python train.py --arch="resnet_bottleneck" --model="multi-label image tagger" --dataset="simulated telescope pictures of galaxies" --train_examples=48750 --image_size=32 --crop_scale_min=1 --horizontal_flip=false --norm="batchnorm" --hidden_act="hardswish" --drop_path=0.1 --depths=[4, 9, 4] --kernel_size=3 --stem="deep" --avg_pool_shortcut=false --widths=[256, 512, 1024] --num_labels=16 --init="trunc_normal_002" --residual_init="none" --optimizer="normuon" --muon_scale="original" --learning_rate=0.009 --momentum=0.85 --nesterov=true --orthogonalizer="newton_schulz_5" --adamw_lr_other_params=0.0009 --max_grad_norm=3.0 --max_steps=4200 --batch_size=64 --epochs=5.5 --lr_schedule="cosine" --final_lr_fraction=0.01 --warmup_steps=120 --weight_decay=0.05 --adamw_weight_decay_other_params=0.01
Rows from block 7 of a small multi-label image tagger, named by matrix and row number. Rows with one number belong to one channel. Each number is 500 + 50 x the weight over its row's rms, rounded and kept within 0 to 999. All counts start at 0. Numbers have three digits each.
After each channel's rows are labels from the 100 images, of 14976, where the channel reaches its highest value: "responds to" is what is common among them. Only what is clearly more common there than usual is listed. The data: simulated telescope pictures of galaxies.
# convs1: 3x3 conv (model.blocks.7.convs.1.weight, 128x128x3x3, each kernel summed), inputs 0-127
# convs2: expand pointwise conv (model.blocks.7.convs.2.weight, 512x128x1x1, transposed), outputs 0-102

convs1.51:476511561512502430463554577471453367577498524502570440489504513573461531509521515444483565512453539493555467555558561499431495458398472424466393499507507384520530564498496574543472510442602454442474499465429572524488520572523362524453475474417496443622492523499452501468562438426410540508470480485499520482489485509466481482546466542583492578491421568556466489537531531528513404491452
convs2.51:511480444527616596509475522454463518421520499558396504519482474531441514492483427564486483459582452499420547512600549422498540514472540527438464531461556532565498458537622477437476417446568501491564570424479513373503529569429440469442516542441527549508385465506496480544586403532513509404480414475458497507438
responds to: barred spiral; winding: clockwise outward; tilted

convs1.36:569530491466507349443458586514576471526480508471416516535565526502496515552514507485519578544413562479524521526437564550508506487557475543501462493518558483522480504528548547509493548484532412397503516600519492510581387507503420479396574564506497540468476547520472461500412470491408531473437524523488532553519531455471474402452473558525372489515514630442372476476539522492500498590490
convs2.36:469515404528575521576485484450501465518442504455407484498451478431491470522432530498510465404386507548524515508489652459543414576416571602462508413454538560503517594472557457519504391450493514557458476582609455489487501588430543450522473507450488493406520477455450516578384532546503540490473530551445595480511
responds to: barred spiral; tilted; winding: anticlockwise outward

convs1.69:451508484539563427488425519543553436406492401450432525564604449444548499463558548462473572522424512457510474490487517526555456477518526564438384493579509506503534478456512488541404504502503506453446479599491556546513382562480508469409522554487485525555518504466537507574408478604470514489411491575571395590445491477468492493509496537441439473553485572532452551561518469566419512502529
convs2.69:484482402491492432491486427457475543458500507471510478472424543386506467440545453466407584440549476517460511420609512548515558519586530436473465460594489478483414531369526544508503422441484518513379523515478402478574541549541468473478552452524519593539456576456403458528426452491514402552497429512533504452475
responds to: barred spiral; tilted; winding: anticlockwise outward; winding: clockwise outward

convs1.96:508533526535465504467461530489319454509549545495580433482536562511477513481518587531577454518471504557559546534483546418569528518467545474661578462401448488550469591533526541539534510597455482564518581488485512534471524493426528498548462479389482525621492631487530481490451557482503513537565527459541525443460465505492554562506506432522520473474474530526528445379497463534517522479477
convs2.96:538509449577487431449548429512561481498568470449482539534493442511558431541447521477478464536477488494478467477558473471487477528499499429491497403573470546449414441502482505454581516400552496539484552476483482472479515488541447492486489446539527556492547382411499487451414520484462597518530535468567400497474
responds to: merging pair; two-armed spiral

convs1.123:480402605488530530485534394502567551455562542579536524476613533500504515439487506530414475541510489543415485529597503499462631565467490546400503516481502439533402525485474527498543550501445565431499540538443523591578486541483482508522452523452481468412498402520534530526587482487494509508555582481432516481426523533462528534498474558422571498539574540539538559389478451544488490405522
convs2.123:472437501457498395521448391457503490478501496478450474441513602512420470493503423492562535457403501553514474486573524501480618468417490534487501503450421461563537444513446353517449406539553492529470435482433469474575489524494552484384518516578460490506540471507493463434488435444451454530475522530440525520417
responds to: merging pair

convs1.74:549526540448505507458471405471496530525475535428512456577517560506529564514508457403581542509539555480595506502485521505508477498524526543576623439647462572540458519452556494520528477474557554503509483599498504437522583482489463525473452495483564526579460514578593474502481482527566555521511467523528433488445541486472473493588455637470456357569461556496440483395550491431491552510525
convs2.74:520465427455518487480549569524509521560492479523508481549506531532425468556551449511504469429464488482521477481542461510558484531509477453536461568511480461563576483490515482482616501502489527533561395547462518372516622452481485485495547503489509483511465535535539508591523494497491564475558491574536473463563
responds to: irregular

convs1.43:430484516519525453463530538511427574561435524430517607495469554535586511529534533412539477582539475463571533643497562416600516413476492437526458439477443600520536527486527479554487481515536578494470497534488591483549464446425578515424484570590466500454497539528485544478422533531526569534462508514443545540470453496562584520515510407508524471568451483548499495512612524532554550464426
convs2.43:414472531485517449509489478518454510503589498501468593486475333473509492487450455578437448471509429442479479524498510488455507502506435491537401484488514552447461569563499578505533469442433402485544527484432516531488474454445535446474472573504537497549557527430469574519402545514480539458460482590506493460548
responds to: merging pair; round elliptical

convs1.14:437479446538511432503451446530521434466550519446542413518580521548463477472509530548484544510542479568608517446492499508513466602578550587593548523555572586471587516560455460491464529571505500520516519477513500560508550579494532412540552477456561605494470545502501429533453501504530477560543470391601501485460550524451424541555484493426499521506457513489561526512485508556546465681574
convs2.14:548542542477392522476584464463605540444480530521522483555448459484472538463544478516448515527446467574494481517500608549466545507484535479448469440590378584487494476409490450515350532503580464494526443506598516375446514452454566560506539494560450548551496470531419491438562511406484526390519436519569430507518
responds to: barred spiral; tilted; winding: anticlockwise outward; winding: clockwise outward

convs1.64:435526511457477507509446536501423397491540536454539519550435535499537489522502501548467455534491479476565551555466494462537515513508641474606590489466518681446545502542538536436499455540459491460506495433511460485486473597455524521521512475447543607538451598545600509575445471465523496453557425429504506440535526465533505584487493467623529564527443509524523432546586529483461535491406
convs2.64:484586419560481502470536547489521562412436502518442486463437543554504485502480505489483465399430572534467543535484504333461435436563465551526544529478517544386427513470523442630490504517495467496476434442538501614493410526450485423527521527483403510449419409466497541526438476425524469528429467541565548527520
responds to: irregular